config.yaml
model: "image-text matching model"
dataset: "simulated fluorescence microscopy of cells"
train_examples: 97500
image_size: 64
crop_scale_min: 1
horizontal_flip: true
encoder_arch: "efficientnet"
encoder_norm: "groupnorm"
encoder_activation: "relu6"
encoder_weight_standardization: false
encoder_channel_attention: "se"
encoder_drop_path: 0.2
encoder_depths: [3, 6, 3]
encoder_kernel_size: 3
encoder_stem: "single"
encoder_expansion: 4
encoder_widths: [40, 64, 120]
fusion: "cross_attention"
tokenizer: "word"
vocab_size: 42
fusion_encoder_width: 192
fusion_encoder_layers: 8
fusion_encoder_norm: "layernorm"
fusion_encoder_norm_position: "sandwich"
fusion_encoder_activation: "relu"
fusion_encoder_mlp_ratio: 4
fusion_encoder_head_dim: 48
fusion_encoder_fused_qkv: false
fusion_encoder_bias: "all"
fusion_encoder_qk_norm: false
fusion_encoder_layer_scale_init: 0.1
fusion_encoder_parallel_block: false
fusion_encoder_inner_norm: false
fusion_encoder_drop_path: 0.05
fusion_encoder_positions: "rope"
fusion_encoder_cross_attention_every: 2
init: "trunc_normal_002"
residual_init: "zero_last"
optimizer: "soap"
beta2: 0.99
learning_rate: 0.0014
beta1: 0.95
shampoo_beta: 0.95
eps: 1e-08
precondition_frequency: 20
max_precond_dim: 1536
one_sided: false
adamw_lr_other_params: 0.0029
max_grad_norm: 3.0
max_steps: 10300
batch_size: 256
epochs: 27.0
lr_schedule: "linear"
final_lr_fraction: 0
warmup_steps: 2060
weight_decay: 0.3
adamw_weight_decay_other_params: 0.01
Rows from block 5 of the fusion encoder, named by matrix and row number. Rows with one number belong to one neuron. Each number is 500 + 40 x the weight over its row's rms, rounded and kept within 0 to 999. All counts start at 0. Numbers have three digits each. After the name is the row's rms in percent of the matrix's.
# fc1: MLP up (fusion_encoder.blocks.5.mlp.fc1.weight, 768x192), inputs 0-191
# fc2: MLP down (fusion_encoder.blocks.5.mlp.fc2.weight, 192x768, transposed), outputs 0-191
fc1.324 113:475494506549609463535534495555452465459433528461457462472511590468481577469484524470409519535486516473523565513522535506353527500501473499543448594494503536487524508520521524503514527404475525494504521475493440515525472465491445553515487462488456578550466499516437563518490475482463534495564582490499516522504459456542458485519461526495511471481512478453507470439418502446473523527533533510496449606533525555514435526501530509548515521486544548541437472481449521514498462508518437501499520542417573519562504515522518464472486497502478484487455533562500479494515502446619551511
fc2.324 111:446538515485492473522545524513505560481460442523453519514530520518567523510433505552381505474531435467485621513491463490560510487474548470537488506532574562507492500473445524391477535570490454492512487494414582491487462498484527489476478539464511459521490450483475475478485503510543459532533531483510489513492528506647509474502492487544541505508536493521532548609498476535483481459467462497469450440395480451547529456538528517475522494565511519460556502551431501529507508484516546416510518492503525506511527486471499490495477510497503471434552429489498577518551540507509390423
fc1.325 086:549437500476465505485531482487483558479513454486502529572494506513503426541473470500522548519503430541513456490461446451516584535516530510500524506510542528566502444532508543484534382498535511527476529501520531447453502545533400478518515509467421479536536470515560547537467418497499518455384440554522481518503498492617483533533479542479521512479482484552455444570461539500578499472542480463543468489580515530500520480500544486449460520504503466496530467597479543396492458525492524470567511479443499467524441604430478572504489492495461477501486488480484515482481464470589481500
fc2.325 090:539514532538537546471506498546544482484505493492488477459438386513493512504477505509500537558487503517510436505486497491506515495570500509501510474506473532503486567535454526466473488528484487404569446519519516467531498533488500493536508503503497481520561415502507670510484488494570510497512540494505541420549502442503502542487510464485474495479505542557453353538435489533483452503449491546529584542484469465481537470537494485529502506603517481490504514493350416505508491518577563518464532480607503434489515516469429495467541517488461480536503472506545493447502472467467451493
fc1.326 092:499464516469483549511559503455453479518523550483508533525502558507417533501488507472494452497529472496515491523509491530487483505561525506536486511436438438472476493509543552539410486513502504486493497473472481451508512496420485495453530433419450517493455520540557444492509477593444522629414472466523463500434487494502465419463484517476587482561471483505597370439555527511478449525520511547555461540514536521509511573433505533523506517516534445526518466537541502458496504598515432532456448485448551543499529475501515512489520475429475535547455467524510508485586522442528491467
fc2.326 093:548515501521433538504539539480467553512516475513484485568519467511487470506424499520493514514530533476522584498543507488504503480391463530509476470505543507477503503472482528516537464485488483493464492474556444518478484476463479500595513541491526446501517510506493428532500495528540498493496500557543470556525460563405524519456449480449426521561506516498486634545508519500505495441546451510427554564494369565465511472544487507518548497442533486427488531463615470492490473483521502436529544527560447458644562520482534463486530505523519550440551530500496531507470488517564459500
fc1.327 134:517568562512452477425445484499556462490506432525501486527533485560535459550508429483492475507471550476511532509474433458480479525454446569476478466592458535521462502524503500497505508487483495468589422524518544458440530561544424458479569487542482476538515499514517521559461565507541487463444467506517517531517508477536462569457524486497554515495622522549427500515543525471557472510554471486477559495517509437541530474538475553513508562568557459495531522600514506407540476501545431471560504434502528509520528504430480523501521529516504519468441505414453497451481546475486574476
fc2.327 114:450469467547458486649518511504454554500487549485509590488484556508511523534507492478390480500508499496378445521516461493520486455529521534490530491510572475447481484462555499498506565500471545557453512480640475483554427416476470520505518479522507468498526551494524450511554575463477475508470476508501537476498517522466534488517515501432468499509524542438499448483447506435480487511492497475418569498532496494503503529472462550473504496510516471525453502455543556501504507475494601421523478450409550516566498540496478521523469514500528535560537492511612543518498429493491453518
fc1.328 101:487452523452484510405452460484515572519509504524617534439514443557534414468435501527466527529507422517485480484578507504458452483515485505484495493570474503475479490484528489500482567511502469455486521519561561477449456555509453512550436454462488533553508465510515529490512595512523554519581574471495480483473465446383494512481464504495488567539492495526481478525470506462539546506424503484542446501488481578504402478413493531523466517575447412557511585469556458555470475511459465450494518538495482434488504472530530470424521543462500459502462519504521514535517488456507505506
fc2.328 112:521542476438465497608495469540481553523491527493552548459527561534409493510494485480559437498516477518509485477528424550445506516506549456464518540467621492449523510453479507438445516476488515524574472465436511498481552473485507491468546483520466533456497576490530485454519529493494500494507491503561535493561463578560534483495516506549417483585471537515511557369534503497516439501499524491529523460636495499538478531540540426521461441474465491503487496512379595490552511542496495506526553524522506536566486539428534485494460498498508475484490515512492453467447519477501493492
fc1.329 095:464485493500521540560435481538438482507452530472533433503489621520503442493547458531593528476467582506500411506470529559498569496412549532502503522504597449494505446510458492501521468504517546507443575474428443519566532534485543460531408485445530474497476461458457489476529489513405513518479531527502525508476469596547583474557491509596482505490462495526505507527490471463532552508508431471458518468578586460434506430466515460531533484582437512503457492495533467512439540451479487494506457494541464454538506461503526536520506487490492510538517485509505520498481518564470505505
fc2.329 113:544507501469471493460482522504620502520506497502554544506509401482470507542500510496386442497490494516519570512437507435463498491500496479482492478538316537534519501491503527489530526454553450504583472533532549520475507484510494495537457440514454527496514528492513510512505529415527499482509477437480487445498566449423504541486522493454542502544485457494495511455437505595471455426515531511543438514389436496489480525559474581470490495356545496538562477485477544506480462546517483556489470518462501491437480524519511519476497478486512493555470530475522492545493501475520448490
fc1.330 116:468453498467541451447520469517476430470488518507438530531493459493500566573554502466498444486468518469535503506513476493427491530559524499521611399437541512580479503489523487471508517524569521481518506519520437545519565478581527455510473496422407480517513463463439489509499501525500472467469530468434498494485480545499482490492523506579489429443581532451556471397440519531553484491518530573515524499497412545474495538537473493482498489490519452441519544430444534470515526463443590589493502515493561538501524500496523451501499452475501504504515451554615520471492497549525467518
fc2.330 097:556466531494478518547525490453554511523496448510496532447471576544555520434468473498512555514468568496520472501536510538559493501463498537497507519492438515456515492553520494564532495451503500498455499498453620455467449480523457496504478431560567520513496492541456523440562490468490519549528514596481495539473495436549513507481479439516529532534542538554456492524522468502543506540536501487491467513562413465520500514472522524482475478493515501540565506518618411470468577491475393554550470423480445559476490458457515545461491561491495471512539526514402512521470374474451470520
fc1.332 083:433452441439513476538439395513451514531488477465503452584474459505465461466541546569549510520529503527460479460507516502512530485529486495498531452444539513503522463547461540485517471549499495458438528524486440546456519544461515487523418490397503450468467503477537482541530465556426452480509460525549496455475521481499583510470432529532443473482504484580567566501594508409514505520451481444481423460502520446515488521477483482527434451450459545428528532444413424530465499511437504459508530524490467510527494450459503470535465541500510487498549495467506493505449504545508390485
fc2.332 102:543579459533534528489513443495497505514549423504528563521471516490501520484478488519491509545469491485509565502481430489538453489494523507469500470504440530562536477502555523494508521516533426489520479529493558472504516467459475497480499396522477506503509489466487511461533504429519504503513486585520521511522582568491565519494504433480614515546536493514463442347437515584527473511555443476481579567468474542480505510518457520479497561561532498598543499531501540500537480484550515544516471507543469536536535563548490528416465468508576528588511475516486481538446467452493607480
fc1.333 099:478496486510602482578523484501472433496496501458483536536530456507521471507551517508532490456479488490496509509500525485482474509415508466487503436486493480473556492557533429529464484518510504509554543406494551491458522517539469477467597590516467497443478531498562465482525551479472521488495531425492504486507533446417441523511536522522511518403516521459499464373573512540565472558543525488506535546437490442488523529539473513455474478395609489569549509555485493490522450449463448510530497504504472502466464561438555408535499521501576518456559471529493535506515534546458515535
fc2.333 113:513541520545524543436539434494506534502479459483493470438527575501491458433551472483518507528486525483481526494497465514494537491617465539520495467488526548539529568522519508488505459487463545502412479472474367519467460461496479505568508381536505533503519455474504547501497516529481508494502544508503546488520467616542500441477502509592520448586484490483514524638410499443481520495467482500495441477550427563501507461492495463518541521618436438494462465472538518535496518487486451479472496511475491461544519517552444535523496505545546499564451513520517447513484448527545510500
fc1.334 061:563506501456498513588579482544528509497519470452416453522509544561521581461482518517477444492522606494492473454495489553464400538579525516497525515449509494467505460491474470505536516518455533540560489477453494485403537543494509516469504455426477595436453532569521472547468474456400530552431488471538498517508525496462526516517542544556504497494443510514478504549528507494501434520480537512476438526511546566607452503569506514485472457450511472510541426534513493462533506516488531522424508446488568441525490564477519446496501484482509460462497440557474493430468461520541491523
fc2.334 046:504495478537464526532495496475534423491506482474473499534450537500461483506511544464563483505501493450524436420504530506590479491338503531525491512494579476452482476530500507446441578475470540518544495457617500570541484429500468481524513493522485525498484453508519541508526496527421472524495482526507493518480523557461519556488484452503445481490455457500430434438487520474561437553495472511500617504521414479525500518490484492487457489623497453467497441510613532481480457472468474476477485480535518470541516417504477517554479478531514470484519496472483455524573410476499555491
fc1.335 073:515524473504512490462539493504477554516463537589465481442518475500530516499492569439404467478506460530493511513484502493436462542577466490505446467421478488468490467541421564503499532519504477530531476448426557510495507447465517432428527567509517475508540509529511528470429549481438524466495521448527481520494501516545459489512503494503432497475515534511500512394533474478524456547497482460482569498442570496492496566550531515414524546478576606536477497455495489498539549547513587530527499522468594495532486496568520614553518404563497543493482464522483523476556549454490473474
fc2.335 090:499516458591495487549524465510516413439512494483461550532543510464514443460496475484633469447479492502495515487580529518496465474393441492496483441513540513544483563438534453533519492532522478481423479445549398509475480559495507490514518439489487514547482482495486501526518470574547518469490505497483539506488490471444489500508502476429535523467500517570513479650527487520494527512426517516497434498566517526457481451435526544538472459536449487384450533492519502480489499437476438424475523429528504475443546509468509523468460548506474498550466455503487497454454494529447448472
fc1.338 096:478407499559495476517602545475451526469457501513552549476508630503520510454500502426453563478483520513501477485519525604522376472490488462501452483561528478444482499503523503511526579510469489544558502458396554545465533420532492472496553479521463564474525514544461445480498472450467520494442491450536468501505492615465496537503586500470453455549498487549438532402479498476444485524540545482541556508513508521531512435503506495472456447455532485518524473506455507518454515517555544540483518500451515491418502504495506442482495461479527502483571484530449511445510517470490535502
fc2.338 116:555504477470468464413541540533516534459546499511498399505552377524516474462558515518551496446496563437469413566496523496515532545526497495504473458503453484488486494472544461485535431474525502431439515511536399519556463561532443497513507564520565463446514433510543616526505543586514469493483485481514558502478506455505499517510482586543586505486521487509554507545523555448535454487460460526427435495463502484513503478484471474472538510531471489440443533489453532551505520502438503449473457505550453451483545516545501522561544546489514508488479487513529497474520479547581434478
fc1.340 040:409516505533523507445525484545518518495468488485564520524494474522585465518396567426519497603458544491520519464512538518543543478542461506528524508550543476528509490493513525525459492527530501449533534497516549551519498485560513500482483528501471475463553506526550458525501506508507412475534475583551509444517461440559435476448508543602504550474500519506569465529575455453441520535450500435571488535493447518448568497524471476541521486499484532525466498469585513489470438445547604460486512442465443514474556514503513499549558525502476481471482529415586538433553496544516466482
fc2.340 048:528495506495550463441532510542445532548501487495535467482549551486546476506569542549454541532492462497468500481481463530550572543541490493518466472528498507485510460512455502372506579408496593559516504500570433546509503452533496495438494470521520508411483505530485497443539530541545525498507489500551539636513479485453462477514496475501468454457493512580499380416427528518545466495485462489518432514503443485491524517465542490467563480450479452517546497499452466475482566503470443484503528509459545493463559487468516401514412534488464471520576474497517513549497532509528523531
fc1.341 104:473445492477503549483430513463583515463507469542551427509515533489570513499562523436546519509503484481530530498544471508493579515578436513486484483488514491474481475456487549491444531551538468464519431479532471520412525517524425512488574459533497503521505513505546469560440498461582538459491420546553535440470518468580434519508576465508496458434540498597503499551518550577480492529565519563495484478528499503507500575470449527505496539564521501454448494486520500464527574428573501535520499445472493475478433465511536454515535485516536520477510492406395508489472435515521520530
fc2.341 113:484569534518468530502486483436448541503463472493497448487507538450504500533507520517437437497549483502451525502482442532472516498626488489484525478474518525571541427520527524500479519424496501566519453528541520457507463543526525491560489591500476522511473514513492612484493496454431485527439455488501567458520472448496525465504512492495556442550489480386531551497460521529493504464518536449478418509445407519468411540571534574502492451450488503533544469486512517537541445524507538447564506544524529571486513478517387482500476467491512530574492492499442536517519508475429585475
fc1.342 095:496415432512519524482456522521444467492435552510514446448481493485556521558562514475462492519479516505511412452500480434555453549522489525483518490503476496534457463515513516517544547561482526523447513500515555481518510467472525473479493473485573470555527532490428425481457520461478549529617503464514533515588588508458568525552536460540474471467498518440468558498493491520507521503472472428526420476381508536496522578501449480573512481555463473469513558505446464499525473460578485466517502495527430521490520431505508519542511520457503505516466488564402465580454497470446566513
fc2.342 104:562532504513527505533469529486512561463487508489468465503512518489486498528442532515561512492470507552470581518496554563497502477466444503506519487517469545491504507548509475459524477456497549543526442526572481496512510476482478501515499497457511504545477490501458573506502502455510457503482498521517504422418377521496459469501482510462559508651515431564426393474459441495467426508510530470550573439636500492507491482490492535490520434448522494579530502485453569507535512513462508618550514472457506484531529523563535520475566532470484505493535518473616492462506510448508492505
fc1.343 050:507536495486447525429466509507542449455511528487495533489463467536663556542515472538552500412608557504401464528451469459568511515498477486495529399525515464544482520535552490508496556464448482512553512477522520529522510515489512498553531534544430540570461478511476407518480505479514454509479508468489531482508489487576461560526492514461512423511571493471531497562459364553478444454430508513537525528554505506534547462537543523493497512455470499547495417490495513459510491429516507522557500443477520487534470486507508497560491577502525532535504518433491509507517537488555507495
fc2.343 050:516489496532494537617517538500525529486475455498486521483532604526484447540523438484513523505476476497503614490509463527463504520534545459491535518542483430517511479556458511476464569463500498525505535541569427426488526575536463459462477464490538526491527531455510469496524534491436518472533456565541549509497498469392495470541529520558512521538489482421485458529563499487446488510517520511525395449431506481459482505446567506498474514565498512515595558509428531528553504502554520513530486542432545466444486487522419475455501495467468452542462500495621481520427447506542482489
fc1.344 174:509518532472532486503487456521518478491510517500502452563600565523480467494551512456520522461416472518540489511499483568516472511438469502478517420532472495537497467485522453517563497499551457436521455531447545502510541536543426502469528539429547454542483435428534557479515471514598499457478468504476520482433514563594601600514456491440564481485502474539449407505533546455517484489478559455554580511474481441470511424531494485487468499533574449545512492580421504471469549524467498484548518507533480526566578489457519499510493532505513469497494472535478489492537544450468502449
fc2.344 169:490539520519567514450483451448518515468505503454453564511476394502554524452456498472474483515492454517437497532474374474451509512477498441461509528534572516544528457459488499471487547529498536461440536513501505484522503510514492504510496562450496571503480510495499537567472491468438513473514502467517491461550497456600501494490516554560557485519502532412495659499507501571450613452468496571497409472514513483530451523476504465469473511546411457554457520498480479499517464527568505449548480472490502478397466523474469522490491489505480467455513494465594484516534522521485430506
fc1.345 144:481500535487525541524476536485422580481500517445463460523530564554464592532476485492477510518454495545492538490572467528487516526507549454511502574534497497437511494465442535486530554492458463447415524490477501475494541505471526486499473422641425547432503513491491481534514438563474531403471584542492540514509548513399435481479421497551488480486488481559563445432546517431522523536539543583501522496522506535502495490469552473515476518483464585486504518481468492494486477441512530508467497570486536511370522501433538509545520497527479448477484459491529524482475497471537495497
fc2.345 102:422456478634512514619466488447488542465500518480539492505537540493443483495440513478516464443518466511547535500519446482574508451435565491441521567528573519443520523442486494537492505508462533453449529505551525505513547432523490502591469468461508462494512525530502413499544480517561489508436455476505491462486501462620498496506519523498499504452482562450406485557507483521481618442506503472487524552485458484484471509510477525508485506455517490470488448476596494545495493486474497493509497454524505447585500470468465498521488468516523515468519535482605483419485530500461440566
fc1.346 117:568549503477494470456425545523523451538541458520494599538494475513506441476515545510525498485560523459499502543519455549543667499496506511491542485474519497624485567515511483476541571541567514457514496566527476501626468440453539504515443520454460495454515501434492493540544582491466506508512539461501487473517502487444548482529516521472554502510522550494430538547410432531487506487498517448515515452541495500502499484508489501477526480557460424492461501469573492504511518456428575444426514502497488493512450427585491445495484532556513498508513527501560474489514512507455482483
fc2.346 154:435486512489474501580458522485515529499461477510499475455471522492467533502472489522418478511538476456545532540480559430480510508522543461511549520533511510514521448492478544536495523488530470571599521525439445451466521517499508478546476538517519536563528471537452477477479490532512516531501484530502443570466463452603513411534516495525456462534526477484488433351525496494457552518530529522552517539484465444474503509554513537516455499396525518555548484489526533539453491544504456668524530482449524491454521498467431478493513442504458485551431559476451569502516458519450468466
fc1.347 067:481606505489549521453461542557566511426553492504489463554529462449500492476417510452497448502509508551474519496514493529500501558588542487495519425511449468524535567521520516497528485494519531459404451519514565468553483480444532472526484478577528443501534413524491522505472531522527486465460506481508539473496475389467533448504471486525470517577514539510423520503458467478471512470420514463576529586494442551462571534457489508455505545442496451523471541514526515547499562442523533462560448412488455472561511489471512515458469467480517552462525479543581563528499487497552541523
fc2.347 053:448525492534530509536478457509518512463526497464429483455520597483461493477552478467460508506534500503534532517516425524445504466557543436503518494491501515506487451473475497550492428482527496567550565495522601514486556520481519519527554517497531489529520502478529519530507495475364469494539450467497499513500508560407515496504508505487677510413454545497486604371535480600475519491510488483523542435522556485526536554431481462520494524577539511528503469498518498475457513536527543525498532524499513535547535487540573518451457489478472540487449510474481530481524504468534559540
fc1.348 110:480457494449498559473540583488488523473493494508434488474491539499518628489457486515437474486477493530549440472532524462463495500447484478487495513551525450460481433522458518485565542462475524492459522498555447486438487561495432504468469521635501540464495505511494525550480531420539536481485524511481457502491479552526379463485525490464457503504514482543662510410510551512512475501533514571521490448519491534561543486509572415530497545514528493508512514558430484479466504414501538571478529518483432450435447522468535553511526482516511433522493483489485490479451467495528503490
fc2.348 091:418436481550479493418515501517462524477473473530539451479499587478458452490471541462483519507473491527479553518494430504522503459502535469460508485462444548583467533424472479497506522505462509509526532537486595467473440540471453490408492495482483494497496498500512510469499531510572496453500463480473540464530518389659488481492477513500462530466506613573550378566540473578490516477487494463535627508461515495539521505477516557447515457481466490444496476498514520511512484449525462515504538528493520453530482478458468518523453494467491493444523488497423470501450569542512454513
fc1.349 032:500487416422516431474498512560500536501457465475512520483508432476470463470477472540528443464533586469438513557485492574482523485496520551556493571587467457520494490496558516453613531518577465511447399543483463503469459523523515573485495524518478610515535454458502514441509436425482465478483479526503507489507462513434439515491536474545475448507475476498437518505504453528443507524540432541506531477444488543468489514576471484528517569526499505468493524463582573506506622440555521537448528574481525505498482502467501503533508496467481517447492547528474515436473500538488542516
fc2.349 033:546535471551422534458524515510468411504481476498468460573436625453472451505462461479491538589515486502560460501507455552414479513461470512501508496438493504498489402574499443544499511517477475523485488514472494456467517509499472493474486522499443479490462504488483477457526535483527521528489501473505475514493517551432469567515489532459527537547478501603526391580550485564601469438477505525543394440486568483523521477478557513517517474520521516463468466489449417420479527517497427563485488483526443524494519515526568504526505479513476508480472504496589472476519418498533516469
fc1.350 048:501545482531511474539556514506481523483491490486531468527500527503451542480410483428489504478506501499462532531461520454374512502528519484530533496479463519578561496507474569518468496515543532533394486522532429533551505453530456515558441476552573547477470479451460476515506489567489520605483510444526519487465551516543457425525459479462521479490505471530473548503455398442494472447470486606513530505531493570433544495456499445457461481499535529502491547471580519602492546499498520503505526559484483480476488514606450480515500494457470447543480450524542524495511482467608548484
fc2.350 035:567484516507542491564431482484491575485451533479475519363543524484526506505487464456556487463454522507539439484445594482453560451537487517490530451494581529487518365479465533518454488511545543500517541491568530478506524479486509526452481501499493531498506526482477518483501520514564504469492497471518404471492446565536490517545504497528454538453502493585508559517542506449494507494444561509456481465444487478540517435509465440513498547525449502447488473536421564517548505440513433574485499483527511523525442520396591490463563540535471486525451544504471487500522464493548417513
fc1.351 151:534444467468550517493486453487497511509490520469447446455476516442517571601519506460407493476439514483568477509513536479437515512476477488498473524446504505497491472495503496529495349585504500486559485481535462502412524467543488514468459512599411431541511461527546513503489532551475508401503547555525481496493528527533531436501519457497483536474469457488642556451520522555530491473516528522432453489506435536480525487485517441483462496564485522558558482489427538510511482488544502549519502437499460528498535442474496531459519549434527539517554487514481479486469488492585465535
fc2.351 132:457529491512459459450439471545435511531499574521481496489473639494535581555460479483551547493488464518490554523504444516470473486546492531506491488482607458503524507524441507530509460446507540531482476470597482538487467507506506517476465488493454443523511529506466459451503536471567493456503476480495438485541480470622529496500507508465506474500505486540521477551511529445532559443538501518491455512531481503449439499496496507538554472355530460464478491523618542466484524436457453582514480488486551528527497515435559488516448517550493430498441462518421469493569478471465471470
fc1.352 143:482453528493495477556446539588439493521519561463568454505512446518514453420471525557491480495536512514548439527525505484565599488537502489475476532450547487549468515488471484483419429505487456500514545469537422520599545491450522489478495498412534504475472497499520432487508475527436524612512478468477464473505547482539398546561502521542547524559497502408489515477470437506485512492530530532559527518512492405490515506494481541554488495439466479489530459400552510480493518540538543490509485561442574520442552495546510438459527482447457463488518495438504507541486494532438468510
fc2.352 183:475514494465461499427456495495542548468544478493531478458482494544478459492510419533482464495475487472520534484532501477470525531439536522498497477508439484521524535498460545459489500470519514522602510477407613444448526455513537475574474534514516515558534556549444496475472506552617508537532475449486477609457483535447511416476495513527397498514512481555500380513478508562461498485468504512456483544529474507493489473595474474494469493488485480541460497576605606541445524456506514530501502458505516431544475549420469520556490471509507492492460515478452563507523470509512495525
fc1.353 101:464493502559526496473480491433449518506521488492581586470487628496418501571515495495462489520508504491479471514522442445427495523476498504482466566536492507473526507541492536547488490481533513521527527470502450487521528509547532522527500423461399488623517514486538563511496519575495458499500547471527567470480548510560477507554521512570439478452497489534521438411471456513521436485497491477554464500433527506509490481459531427493546484516502523517526590573392558435497508497544544507452512508410470498505504482449494526430521555481456497466503525502497467605515495540512437493
fc2.353 103:527561524432577474497522569488515465502495492502525438637480396529500487536484507502509536510500471493440501503505508612557544508502520484520491486479412503502508520448531516428507565509496529407408481534481617476475572488492491451493543497506531525517492576501537388517507520444447503499487495456532447491509469479450497540471510450550548521485493458418415506542496529492566476506501529507486526529490487518530496511504469500474480451540528516545522491483626532494507512518468473400509572497554524515486521493476547474554515495557533494455501533487564520530496585473495513459
fc1.354 085:498495563552490505471515600470496530486537543542474546489514566572546489503502494485598475572564481499480553453523454552511465541532510474523549426492455525530495480560478487534510498472488544553587526501505619473465519501575555528496480529501490471505486519531536464506555531481533453546541488476486508581562468518460572499499565552541502497490501509547452376449390583512462472551567509429531525524481491504487528461532485521467520535446581439510481521521474485474465485492497473505491547526577536535583564520493524464465484496514560474491529505526487561533553477479536517537
fc2.354 100:483461513401486474555498491533470413482437509523457461454512431480488486528514509480418474443561477460475479527485583479485473522468530524481481512487498463477477527480493476488476509618471497523530526480539319527547457515523472496429479486461483488546498443442503563505497480554487491490531511468497500490448433491543508462483478515370501467487496504432495576422605459464478478505485517508544502460539532518532490469553523455483463545563475474469521506459566473528507466445461477447462491504484503426468569525515428512516521546465473488559488502463532498428502437512507463476
fc1.355 044:515516515543461520427445546489559473532511438513513462410491552518572508586537520559472493508524524505517469488534558439481437490469485504460505481503505438497475448433516531428444497498534542467471393525511518495567508455545514492542533518581524523596466454436529525441479568516522525507463437509470525508524541489514473441532522476523488474467464490544547492519437483501534507525530552528442444466463518537385604492453490505465508480506506494568483504471506523582519583503524546459480436504486494516489517463446531559597464479519448521492489470470452559520438484512456527565
fc2.355 042:480478525448562507424516511493472502470494464511548556554513483533509464510510527458472564534501519477515513512493533495549554574510530510505513449467453496507498547539519485447480560473529537521443559468529414501558537530477452470560520567506457452496460477494484343579515492471409494510520451501506515467584477434357451506478508477481460548463537506433482546510569537540494515520412458538480487544506536555532522497467508547475494524560544500497496602526475472465502446504521574478568542577490428447516530533565470517493543495468510466497511503469559488480462505508515497490
fc1.356 122:518489506404480450542519475462491529482532454437635472608445426499475453503456536473542541503527506475540431491505484495463602506504533548463493532444504494509534478512573524511435476510509502450491541499575465470537483512455527505516441519454486507472527464470499526546552528491443509444462485492523511475488554405505453478533462548466594514518524520504509554555593532510525505414491457445475518490567540446501527540425496466554465464524453533454477505415537488507482502494484481414501469487387511476481493485573499490508522504483524434471488479515543464503511498572556492490
fc2.356 145:474532520556490530496483464509491452510522478544525547466562529507474405521537500526525491517544493476473633517487495527528494509453500467462520505490477482460485502489452489501464463538512516497522482531437580489484561525497513491524484405496503502498467530526515457481419508474525520474469472486492446557498510571472518568502450472571388533491496458510526443482402497476500489493493513532579491531409468512479510486555486508476497525521489506543501477584401535490503498484489554653510501494622517514561504477440542432402431466501554526525497539492466571539498489457477549518
fc1.357 046:512553506502533499523487463494531564517524522542428471486555549531442580503506480510555496518486479464552480456493592476504494519426563513506435417552498451403549491486483508443468549469499534502598489478472446515562510496475562510543493553419478546590460504542531428475558438538512480484458539503550439497516526494561518504498558480451382515453402483450511496498457474507503530471558448514475527503540461560469519474485529465473457470548512540439476521395534547497464579485511505457523512534525520454439515527476490536461477542501546484460514523471457477512511469479499565522
fc2.357 054:472518510466480524476495499489565448473517486540457570447500421497479511499528525509508462517521488458464436499501473510548458502593490483516507468481490512461479526462487518548536536555514435523574498487584643522459484423548499539446493488547482477436492519506521591458509549522525515512482477519508464553461525478486531470526530402555554498447521474555521451330469472480585439484555494443537532527454497488520458527552480556490508520524488529482527454516597461477492488470524495462491487523579504453485515489576504453531498509480515546516525496526519535541532439494520422562
fc1.358 087:492469453514452469417470524419510432482530551446522418482482436562496487422601488472545511508548495486565471431512533552527449487513546491464489491519433509425532528469463488497561600523512536493489531569469543444514534422458557505563523527501544502523472476532504444519562606554465538560493588475471487447445516486487491506481526553472556498535510511456506437504522502509515533478389552553518516517387504519511476512521544534463448507543476483509482475486486489538521576513474475512558476537488485472455535501526489486435530529475537494463521536482566519474435482489465474524
fc2.358 102:506568520474444524535487424506536490480473468485448584536560558504481478475468508549484447474542424425430408516491478500445486543433563441499468549518633526523506493478490509553460464496472526524583426471455488509498493473505510520448512448542505518558499507490448643552462488476572492503535485521460437536497480516568499464512510453549460590473490533562491547477468493545435552494523496497553479579545498440470535498481488446521515525523511510501506521545487539490466545515507561529488473471578500543540465471408489499454562494520469514504486519473457521485548505515491447484
fc1.359 086:501453475518516496410503509503545550566514530532474486533516466538580551524410516512483548530518461499450528481503536515458502540424559462560558542505550517490496493407484485482454474560491504489444527522396447533504523508485525531531477486485484471510551514504512461477492512449520550461520524469491539418595533422492563488526496584580422564528481494415531505523462459466461517527507505545511482518510471509508503494500518537477465513491511481515502466494628507570470503484494470586515477584565501494483541439523539464491466521420545580570569530534533512544515531513502420497
fc2.359 101:442591504473594494547526473489461552505531497489518474533550484475497511491488525478462545498484470525544542493477410515461512533500491479468487508466449486471544476626508483512493539475477522516549449487574549500468507606505498475452463477468553488544466508487496487511549502496443534472528490484530428521510530618489521526467511559524600473490497488522489504617535501531481494511434512483421470491428453447543481445453526462548495479496543489526520493504340472480494548534547474478471490474413480495481486475495523524486552523539468492505425536509423407464518544486490549468
fc1.361 041:501503479490373480466450532474475497513440522498501432478537558509518535477600455549436475504406557552481476488463439483597533489460482482463522470482479523483455508480538454534589531481488543514535450501462540551561499446516470503444597598512521528482482497456543565501562449500493460463491465508513486481500561540483433561545535448493492491524547553490442429527580502471529494473430515509494515535488531453483457510561562558515517456546563466503459502529444470506487487521501543530436524422484505511455476473408472510544485517519505504563464515519485415528470520509499543481
fc2.361 055:517506509473540560552492604473505527496505449424570492614439560475490509423494463534583476503465514482525540495496517489490457545449501500531497538490473456537477538484522508481497503499468436482499531479491516510502497543483517493526496552519502481424528501493500483495480506512447474473524501479517509499459545531446609459479461467502418469453506445468528417417604498556506460563546511488419561521554539480545506457476477596505488529499517496563587506506500468506486427571460504500521476503514519476388469529585446530428520529504521496481497509487482533512405556491442516434
fc1.362 177:501552460552521470507551571488456457503512462588457515417507513451507496471423468480568525474590455506492485588515401493499586508542498523537532549488411540566535490501502486449486541525539516539469494525480567474565503489429510493521580500470553516465566508469501447524544477528546506460515498517501466496521552499428502473495516526512362479426568505533557476461489458450465481493525447485551499509546490608427486522538467465478529473444446480476481524490479494511491476459521593513475520489409547473474539473550483471458484516503482497490485538474489537486497449534433502494
fc2.362 138:511490508429521478476510565477510621499486537545441491512520487523556494496519495507405484519477524453526523453520540512480491483388443453534565483458528457487488557444517504502490507439491464533495492516597458499509508500478516494486497476529532528568510490544494356418440464529537494498481490499511503605483487495499503414474496425492543522589493481528535535510533452429504468517529482472482421502479494467460473474471516479513518517532494531501513542509624506509490543452509422585490524518437567487476475456430550486501561555494483525544503474491471532593537487540477556483